config = dict(
    bottleneck='denoising',
    encoder_activation='squared_relu',
    encoder_experts_per_token=2,
    encoder_patch_size=[4, 4],
)
Rows from block 0 of the decoder of a small image denoising autoencoder, named by matrix and row number. Rows with one number belong to one channel. Each number is 500 + 25 x the weight over its row's rms, rounded and kept within 0 to 999. All counts start at 0. Numbers have three digits each.
After each channel's rows are labels from the 100 images, of 14976, where the channel reaches its highest value: "responds to" is what is common among them. Only what is clearly more common there than usual is listed. The data: renderings of 100 made-up gadgets, each built of a few solids, in any pose.
# convs0: first 3x3 conv (decoder.mid.0.convs.0.weight, 256x256x3x3, each kernel summed), inputs 128-255
# convs1: second 3x3 conv (decoder.mid.0.convs.1.weight, 256x256x3x3, transposed, each kernel summed), outputs 128-255

convs0.88:468482526503501509489507506510489494468513508522481508484495506538519507505523496495470499496498479503517492519518483486510499483510494511500502556493503533458491498495504401519487481503488465523484468482463531474468494461486498503503487474473534494502506467445486497465491529498455532507495490509502465534491514487524510483477541503476494490535495495497468493517509481476514486450501
convs1.88:484509513520500478499514478500469488531459512457493508555491512443504504552507471476463505541506470533531473497524465509477536481487513515515594467494519527494525516500481478547497475487530485518491512511513461512481535478521528486546490515453495534479540485517504514452495478489479516530519522469525464538490484509490520510477487484499523502491514477519495495495469486490501471504466
responds to: metallic

convs0.242:512499521500519508521456500484503487520494464507489520513530457487491525480522450470501525515488500507522505506466521516498481498510514504513467480499525519480521530501463464490505465493519458469511516535523471523519527558485497526508470471497483498511478483545521504520417477552477477477465483502502490462490513545459487512527499513486514492489503490500533508488504470509504492520486
convs1.242:480485496477499488522469457483530514478557506461476507498493489476509535511524501463509523524548480528542544523520492474533479457485485498471489516557437521550483509476495523505508508521497464501523473486504458513504489519470513502489481462484508524543481524512482507511521535539463473505506520511491480552527478504535460471499525493444496496471513487505473509517508521494533491503519
responds to: black

convs0.152:310519517473501468494504473513505502488437517515516506496497488468535468482500523468492502469468479513522497524537511504475491500530526533520518518505492518525518472495501421504511520511548503487505444531503498479481511461465497532489505526488501508491514492493508469480474511484441507518496502549465509474507498540511505507499514512490484502507504464504488518489477491493520487482495
convs1.152:507529515519448533498484503505531487532505477535530510479491498517512478498479483487488510521520502466581486487479513496502486468539497497516478540529417464495523478497501466526527468550515504498490524479509550497472476541518517465486503490470505517491484501526568522489516502501458564458498507460503520491487493484488493514520495499536537496476422486549514525501530493500499533494508
responds to: blue

convs0.212:522485490471526465509496510491497487471452506528459513521477488457497509472525506489487525475479498487499489508509488507490512469513479530522529527466538501462517503505484489479502453447472468494504492479506517533476512468492520489504466474473456508523517488520527512467468506529491542474490508499526496549506523439552466463518483461509494524519501489522488487498486473534529467531478
convs1.212:457507513495516498492550474536467495508477499491505490491491505466501498551491496495532515558508506525541466497466481522466497507508509442523570478510499497496482503534535485502574534515494480429465523498528526472522525490540496496473520476458488481532518519491531474475514442486492492497524508495542493521504523478514488534528481518514543511469488483452498506465511520474493525499506
responds to: metallic

convs0.226:449515511502500515479458510534553494482490510465503500510537490532490505510510446530529510543525520539496521477495542518470510514459505485533472450483487463483501491512533473520480536512477482485499514493507469510496477432510492495512540523465513527473495453480482460496467489447519517466520522501496424472515481499472511508546481502488522476519516478494515519503521501509467515509518
convs1.226:508520532501509472501512560480507449502516484491498477483492450478505509505476546513532513493500549461535504489509466434506464503513482489496484501500504546472495528461452499472460492468482485455477525488471462510517481496492493506455528518514506491494506492459500495468516492515478488468481417490493540490526532476503511469494475502459491516489495517488513492512520516520484543501489
responds to: black

convs0.89:588508487509498547460485471526478499510540529529485507485497532472500503501537512530474519524502515480507508494486491494514491522459519502474482509499506518465494500513498539509493509507507500487502488478499486482497527440497496480498510514425504489504489455498477505516450465462498537536482492519506488520503501474408539481510528488462531508528495483513456475465513479483518487518475
convs1.89:526504469467440454526508487478500481556503470504499488507484498467478483491473452525471474487490517512598512518500500486486539452493523536499477493507465462538507533502503501552485529505485558475490530524521528499476471484497503537470500510500480551509498502463577489532498497541488496507508475489494529514506417465528482534515503454463494482487505511481505513500499499550461463507490
responds to: red; purple

convs0.165:481577480516482531575466515491496494466526492529499490533476519511539482507518549500524517490488493507508489502538506518482481509510481479472462516517471533455525496531470513470510489501469480487525499487451444512481491518505486519514505510534495508522494499514469465503448519448490466469510507480506569514536527491502506497513428480489490502499493489496486499488474493479520486523523
convs1.165:508506522501522540507477488474472523506529528470493502530484498501500507529497542494504523521449525492521496504497515475481523476476530504537509518490530570480494554495505527514508483511508496483475485509471528522499531518471485505471525497495468594483531508504546503503533534515498455491520511478519486472535460500512524521494529496456504468467475426474473458499482477482530484495520
responds to: teal

convs0.169:474488512480516500527448431489486487469449521502494503521545557469505449514513472495488482463459491499481476493463520457490493514525505500494534460467505493538520494530462536494489495473489485479525528536489478532461489516538478509511542517487488491513501552510512489493480493522527491476434505510505526464455496516498490532542479511514515526490492515487516500482512486459507470512493
convs1.169:488501557480484507479528539472499448490448498467497485543468495519486528502474534484526519458504484550538536497544531545494485511494496494487484503478464522473472565507522523497488515516493533476483493502490477520510457544462522539506522533476505457508498480529531497490478563520504529511539515493505479476493498473501470547502518519481538518479558483471492522490495525483485523540488
responds to: red

convs0.157:499484503532499479480497502494518497499516563553536474530472502475527489512456486498488493493493483515529470518589526491525486519520511501514512481477508502460478526535493438497531485483512448492505482461517505510473524448484504548486455467449508506530518494508465503505496481485461520510471519502507582522544494492461488533507537532534505510510524516497480525486503520550500488529490
convs1.157:491515505518483491485526480503477508527513481449497490475496485425500476477547493467521512482472543498548483519467485473481494534477488520468509447494497489525480504512495499493493502479488480501468524486560489478478538497486473496499503449469472447473507496484541483482501466504508519489494491471509506526487486484490496491479504513539484476519481512456496531471504520478488523485496
responds to: metallic

convs0.220:451509504485500488462481499498520493499503477518510511525490518479507475495473465480505502515487474506502473503522521517462471521470527504481481466493495454467486499518489395516486500521454481455510517546465544509519527527480494513501482460485510495501523533502451484533504474536463502480481500463498527430501505504516463522543518500546513477530523484497509525491510485476493510502497
convs1.220:518503519486486493446528483499538513477484512486508490515486522474446488527463489488495488528482481468624492463551451458498496438501481480527468502510511502517505471472448540502527528531497515471486488475514501496481501495478523496535485496490483489465537506500545524496500500503516494528515515469481467530524533471489500473460483480496495504503489490540507535505418488509488505502533
responds to: red

convs0.95:528451502499498520527503444503487494453508491461506487550509488491493486490502467517480501500502482521448485503485494494492490507468518530552449498501505523466493524495490513516523510453423492499484502489479523520511476506529499527505526551544503503507510441458490478509449484521501496453527518455496454527482521436509516517539478524490485495502502482490488486503523481512504501495539
convs1.95:469525502485524484498489544509495480555481483478547511490489507528468516510497519504492490494488526494577538486489519563466513502503510477487470466513530492419522493489571483515550510510545524487506519529477518480488501492442493521467509502474523500438521479483564493532501507504478500452495479522502516454469497471507477529509453507505505462497522477527494531541479488495490499552550
responds to: purple

convs0.207:501487543495503525520502472491498497491489550531508512514454487494509498528520478510488520478503502491474484485486486481464501496507502486531550438498485480525469517492508442486540484503498469488500429469485529480488513477437476493513441534556486491503506505511482447515483551532486492488488490427452457474511485493550464526493538474525487527531505488477539520486509479503519491499526
convs1.207:460497498485501481506508487500514514468506463519468531507568483502468513473527508529484484484534482503580480487485512494534501488481513520473477526453503532531509437445529515486475525512494530492515479531492500506505511506515527509462484491540522475488495511437524504483508550528473523500491507489457512531498488552530472488530482499446438467519496478504456518520446492529516506513524
responds to: green

convs0.23:525485484512494499498461521478512486434499486467501486487484493467481464529541448526502520525498513518477506514498503509488486526513551500522459517501498531410508504455501532514487516469448537482496531510505485515457525497538499492507487493483509532498523421497511513499478447425526483489519526559511464505475481483532484496571485529486515491528503478492467492523514498491502503499518
convs1.23:466490545478472522509474501526519531498481517523484525494483469496497464477494534431461516506484519498561488513532459487512503478510437513486528510515509508525462487506467474523507499519486496489513492491510459499516535521503478433541471475543469451498513515482510556557505510465482490461494498504494527536502502513504513486510495479502457539486506508529482525507495479485474463538493
responds to: red

convs0.111:469504500495511458502482543486497492489485498478467494449498524465474465514490448471481504501511488510440502485476479505472491498509500537508508524472517512503520477467514490480470484442507501501485508458560504512480488523500504507506456509507485500502522525518496567481494448502479513493537499551523510511489533481507508468477470488491511458504494510483479467535497498464479475456510
convs1.111:470533478523503498487524493504491501516479482470514527476507483457515491487504494491506522471484513475544464500461497491493540528473483467517497474488507508485483517496484477499484500520487487492492537483528505483493557511505486494493519463465465448492527503509512479509501475515489510495496526486499481522519520474485532510468513508558522466495493527484493540437524499478468463484503
responds to: metallic

convs0.211:451457490498507482516492468548469510502511537508499497564450532440503493519488528506480510469474427458492515491473490453476472494461481502494555501500469502523473516480492492466496468514503499522498471487490503506482483479462488481476489513490469483502463479472467510505483492504531525512488484503495458538510476509503502517520500477480501530502490522510498497470452487480468478518464
convs1.211:515484513468481549492497509520508493466476468517457512524523500511523498514472466475526485499553527513547482542496498520526516509485474483461511496489488527519451555527541471524454532501480527541492499509476530504476532486509471544526501516505502468532472481522517498503467517528499527491551501493522453455479502530474531510502483506503491501497511473501442495508531490524515514546497
responds to: green

convs0.175:514518454507472471498463512481496498470478555476462506484475456496520496508447443440489484492514512478520481488502479494529490474542479489466490509465487414507481496498521505501506524494467497510519511477528498495472514514488493490478474551495512485497484497518545521490488548521473543447470475478515467494500507486524480524518488450469493481512491478494506491512486495487455487545520
convs1.175:519493505497543547537490529487496534491498528509515485503475503503484518518526517512482500514513489505573517521496500496540503467522476485500505483512507497514489528510523482471537477521497479476486527495529517507534540511506584512531475466490550526524539476531518526460491502497468487504500483491537476507475531488495489547500545498452463505487467511508478527472492460450559510492506
responds to: teal

convs0.237:497531500518496489457482497478501483484503527505494463479517506491475471530495559477454523488502508527431481494503506508514471503526475521484533452530499507483531519522507452479545516466516536489491550506458504507471512582518514508503476488516491505527498477519492479521472501496526503523529517556502486458477524463500490467495484468491471523467507489489507492505496475511516453501475
convs1.237:478507515498470480499509505462508512514507496522496487525506506478514540474495481509524548510497496526601535537464486525497517467480485522509453527483475511510497495523440553513523473476491492470473490513525504493494462493491520506445507478456497533501491499492536505485509463488507466475500481546507508465509499495502534494523474524508512511486472461491515527500499508523538558545540
responds to: green

convs0.199:513548497502467499448501575472478492545538446552509472498517473495468487493468499458498465490497524479462469485476518474489500509529514474519483544491486459548469491477502541465540532466510498536497460513559523495495466542459466484491510566510474480467496506510506502496492541484484499521501477498491534502466502481528471477477491536481467486449468501482486483509478462537489520518515
convs1.199:510496472551547481524489518475528529499527493475558516491499474463517528490493462498493537481502498519590498532538520526526525512479503491507471519497484476494536559482509555441487497480521499529483496496530501485510498504581427506535507499483515546481526503512554544493539515500495513516513482518507500490536502504528503496507516464512477500476526510523506470482505507488500549500493
responds to: green

convs0.222:506476508535517553475493509501488504462490546497520452517483542521506482517514517507465499513512500523528494504500505475534492528497488462510497500522525496490512515527533474519449476534486513527484446476458470520466455472542516478519471510516493490502508489465521468459515519487485464468550506454505483506521529446444555530506489509518506481504501505504468446494514496541503489501495
convs1.222:475485512513516564509501472504496473512491520446456493497498485514497512487491493524516522503526479495522498496510527504475457506490501516511485496498482485480461508459511479538484449531562472457534528476481489513557477529521469531508512492507483597541531454470511505514474485488469495548499459517477546480532531476497471496538520499518489517482501456484480540461517527530485498517511
responds to: white

convs0.217:469493497495467498465488521441485495467489539509526490461482445514473484500477454448502460484500512489525481488468485497537500516516513498510480530499495496495504485502537467456510522528451458459489521525469445482491484464464486467492493528499490484464502476466529480461510524500494493500495492451524497497478498495449514509537490495535516492488476502480503497520474484526525498507520
convs1.217:501532498510544488488517512487521499476522520499531520499485497485523500533528482537500545497478480566525578536544526449559489482494481496486500496501501518511481534474495494459540497523488509436449499490483518527491527511502547502515524499510532459525521505499502535439497527488468504518470503476522481505527526478502504456479535518470515485453469485469500483438486529444506510469531
responds to: black

convs0.143:485507477544472517496525483487461490556497447480469501494517475551483487506535533503497515514491465476505463486519498491459485515484496491526500541453448547475494502514489472539511509534474492503489500485476479484485495459516506520504507479484508488494506453499493518482502530490503539474511494478514530488501499487486482472504546537496511471497510449506479501481490508504492460505488
convs1.143:491530515459508544502497510540507504487517492501495492514498533499521501529532486504493515499519506494539464497487536496462535496488459515502533478496580528474455542504505524519491522482480459510494510482464513492524510479509453527524511505440546570540507478520552502471489505507490499487529510513526496543494460518491509496520474467519520532500521460508524480518479542511485461513493
responds to: metallic

convs0.186:485490489479526508465548499523496484467521530498513516490486503527515477540503487514516494480495475502506484496525503500574509519462516480477499501478518510501497506515514540522516538499451470462485513507472514491505484415463505477509444513524478507501507521476520519478534528459473507498494514460515474510483498514449521536480494451507515571512510478499502514512484495514539489507461
convs1.186:533520471517472507469500514461430540473509511464511469480473496438535515521485504474541538538512528521589536476507517506525483480516511488533508545479528512468485451502477495465539489524501467498510502476495501514499504529511493501505523499471532541494483465509513500481512495501512498486502528464493436551494487439475519502509504482517523492460489480511529516522500474479492520496504
responds to: metallic

convs0.9:499505508538504530499454529500508497556529492486494492477517497480497510492495448476505492524531515485498473513469467487520505471546468498489493509503502448488515539469542519522533486508475407500514458494534514490505503472562513523503492509484485505521503531471493507497459526559452421496517522428485543530510528510468502500489504466516500497509522530513515510520525496473523505498540
convs1.9:512514508520520519526504484491525496531480510492527486498477468523458461529500519484492515525511506493503498522500485508490549521508507484478535489527518489457519564495518484527477496533492540518530489519543527491529500492546475468528485475499524510480496524547534566523488525577511468564491496463539508511471490504462473543521530507501466518511515479579479471530508506522488484508513
responds to: red

convs0.67:488496491477525484459451490517504490511484480482496482514489518483505505481474532515513524466485501528455491498488529514505529486492488483452514544493543480455509483473464512473520511538515491512491505509485579504491483484493517548472480514528497493477500529507476491460494479509490498524463510460474569481520508490508496463542528527545507499492502513502462522463523478488518499452465
convs1.67:501470533478483465482503531528490482505473486500501456495479493518510478494459482520530486483502529461629515476518492496489510544505502520478503496526507490476478555445489501490449533464487500468510502480503505456495518489496543485504485489500518408504507467471545529475459506500491483504512504482455513491503526514517513496475486463500495462451522491504471503500500504521477507485507
responds to: yellow

convs0.173:514518499522513497520470538458496502548485499527541516479521489521472517529514487471513488514523527502502492503517512465496494540516546490457517481515518498465473504474539519505503463523513494471508477489469483490499512477495514480533495498432524479505508488482493451466506533440486546490490506483471456493469471492488503491545515522497526479536496498478484509514514488508516475459482
convs1.173:527488546533521515493490511539525511493483553556501475510494537499491497511489492530460514531470519475527494499511487501519508487500487467501558526531503478503537517541479497512494530513486481498496488521533509493471514531473473509525493544498470465508514512547524555529465513506526543523468520514519514503470534482482472490523503439497519536493508503528519519547547522493478495467500
responds to: red

convs0.228:487523482510462513464500511486477466512541538502495492478556458499462501484486547469472480475488527483445478508467490470539489528528487482496542516492452480512470506455489506468506512568527507481491505509515540490544468500502480499498500530479443475496487536506439480503480504498437508496494492494496525472478514514496495511497530493479506520508498528494501495486468480521508475489536
convs1.228:541508507502501509504497475491510487500505493508510549501458542469552530496537487490490534516518483522524552530534506516489537512482500513494457499471518492537471558458506540521533469487472498523485498504478532450496485501513473520540516500488506544529548535506552481451494518506519514497520483525490518495528476497501506487458480483505552466491548488490504468489487552488482542517466
responds to: red

convs0.178:504493474486524523465539502538499461550534526454490490487514486527487485497528464500480518466513479498517472512492489501454528479500467477512462416498537572463487529450507494475531529467500482502493568477515473519488486503508489502525495500494493500520503456530527465494519508472499504448505515532510457473478519451521504519514494500517495518503518522503479465488514491493519499476504
convs1.178:478463516513495461492513486508504471469506506497539521484493532491470479498529457519520496493489502494560460508530495467482522539483462487471491531509436497532494498522527479462482498477490477500490489494516450473447439518477507466504551481516518517474520525524542545439531498446527555499512507556478498516488552485500523471519500503479488507540519498526495505482524501473518512511511
responds to: metallic

convs0.179:472482498508504481476493523519526494466483444493536504517471498507504500536474405503500500506519509503498504528461490511488532507503488477499483405500529463474506502472527500512513499456434516483509510485507508491459484494480504481510552497486504511514531518523474434496499515502494472454499506440499509448489505477519471522541503483511528483515523508495487517497525490495496515484528
convs1.179:483503469474543512505462508485482485521489526503533489486510482543471519468491506473492497520491503520481514515524481458476479477501510499533487497508485467489500448469511514486540507527543500482511542484468473524507467456504444508450473509531492529545509476511497475549476521471511468523470504495495518487511514529515479500457497486464456496478504489547526498466468498496548462499491
responds to: red

convs0.51:556475490507514484481463514519499494462569497428504510507501520497474519522496490519485477530504499487505519519477511508496538507499493488509445479483503518492530524527509541504506495499467484504494560486531493505498444505549500516456550493478512503496488536495524515538559479481495482501453515444495451538488552488485513504508478495489485505479503521508523524505498500482493511494528
convs1.51:523512476493485463499469539473548522525504478488521497505483459507513477479480488516469493450494486489596475499508512487461531492504523490530500533489498479493502469503505554522517534502500553512419515521530517514485496499487510492505500514497500527493516525501577546533499471518541469470492504463506502500494506491463463508493498486515479507466492487531523484526505481528501517494517
responds to: red

convs0.223:456526493496503485509509520500519500518474478490511488508520518499483507505462568481514504506504497494516494521543505501502503526525473485485507490492509444495524499472537490532474513514504479506509454498516503481462477489527520534505483476463482494511507545489511471423487508485485505445501523488502529440499521466517487505517444459476500481493505496514466501487494507486498473460493
convs1.223:517456519491563515497465518481497462491474501506512462501522475488531520497468457515525498499494473503509466538551517508495510469526516525508516524510519455488514454473462517504515515490477497506515534490496481501470487468495530514475503522521493539529513490534480521511472509467495512524500506503506526492524512498498504482499530499504497531499504511446510526471459515500549494515507
responds to: yellow

convs0.66:549477502509539503507532504487503496531503513479495521509530502484488523543525473502513560515500456504528518517503500482537490534475507505519534504494544509479487503527517519563507496508475489471502525518550481517556525532492513497509490483521478520524517494508494524515463511529503536512506503470508550496457514507488486524546498515445528538525515508498495499525507503541492488492495
convs1.66:493503494496511510494504474547522508443535542541452505494511566472508527505489486507519520493534505509490502471493554523488507537492537469493475551498491472472491469524507513489547545480537496512502485492478559488522492517477520468503499490519503464487498548526503509501513541461481483491510497498506490481503517508496440468453506492513552459522547555530539490470505489498447460462485
responds to: yellow

convs0.171:574483482499521535430500493532498499515527531492467499522509507486479511499529481504492522496515531487496501500518489483547496527454530525509487517470503509479503514502492478495488522517484455527507513490476475484509499453490495492492533497452488487516475471502503542485508514483517522531500508463546407513510531514400529520501508460439510514490499508504482501460509504533505510480476
convs1.171:483518498523514507527491509495506443552500469531526491499492461497493505508504489535545467507529523493563512509462507499463517516509516503490464529483500486470474508480499514493515479533511511527465506493486482444485463505492489529484543565480514506453473493473574507516508466544514476493489536495517489482509520507456457516485472516486495465521457513549477502540554483515470513510525
responds to: purple

convs0.102:490515479529499525480508508518508511469508537489483476463506508451519510501502498519485528503510500505528500513503494475526499501519512494451463494501492524468485475468514503491471493532512511536515470491478473485456492438515495503505505490405487490477498478478490489432465503433528530537540508522504481563496473488437527519471490501454504495519492523504473496516491489500503499502501
convs1.102:502482511499488461520511464525434478513485448472512452483474497477499501528501470486509493524476508507532497510479492560510544506477482509494492464482487497521487504507488492514524503474452481464494489511515481488495512504502492488493534475456483556477554519517534471486500478486493503516493529467506488501501523472505496493531486532531514462522521479510489517491493497454502518517489
responds to: metallic; white

convs0.53:325511498451495494488530470516495494504492525513474479507496509466499500471480490509476535484479468496508491484488499523476516477524513501515486545508504519528482512522492458488514518494520472498502469508491517485469500502476481522507495519495528502501507545498459469505519528484482433467517489485457524528533503523540497528441459474539477504500502490490501505500483489480501519490472
convs1.53:554481473494528507520497502498508569525516476526542467468448518505521503468497524525505516493501525471554493465512510517530513521519477521526490469508467470499508485492457451507502509485478481498508492510511535500491487513518506488497495498540553504488475513519567535541470513511459522500497494547521493535485491486526487471525502500507502522453483450528481469494564469512490441477521
responds to: teal

convs0.36:525514489506513506537504494573487503525502469528517490500494560469458530467484498515489538547460474468500511481484463475501484542489496497469485535469490435544482486496509487504493539495476533495490495497515531474507471507453472490525492501516481499483501528499491514536495500454425571498473493505456503529521480497513491472482501452470514505478490483476497479501483485464488487498505
convs1.36:500517506507549505505521491472547470499517489497509485498493478488464506489499521483505467523531503511550465511511504497526515527500508478493493478511506496514465568497505549485545509501494504503483500488509484538523493532493487528519524497504497521577506495516543499533490491503522503483521519499505489487502525494481440537493512475464486491497530474498472499456537528521515483529486
responds to: blue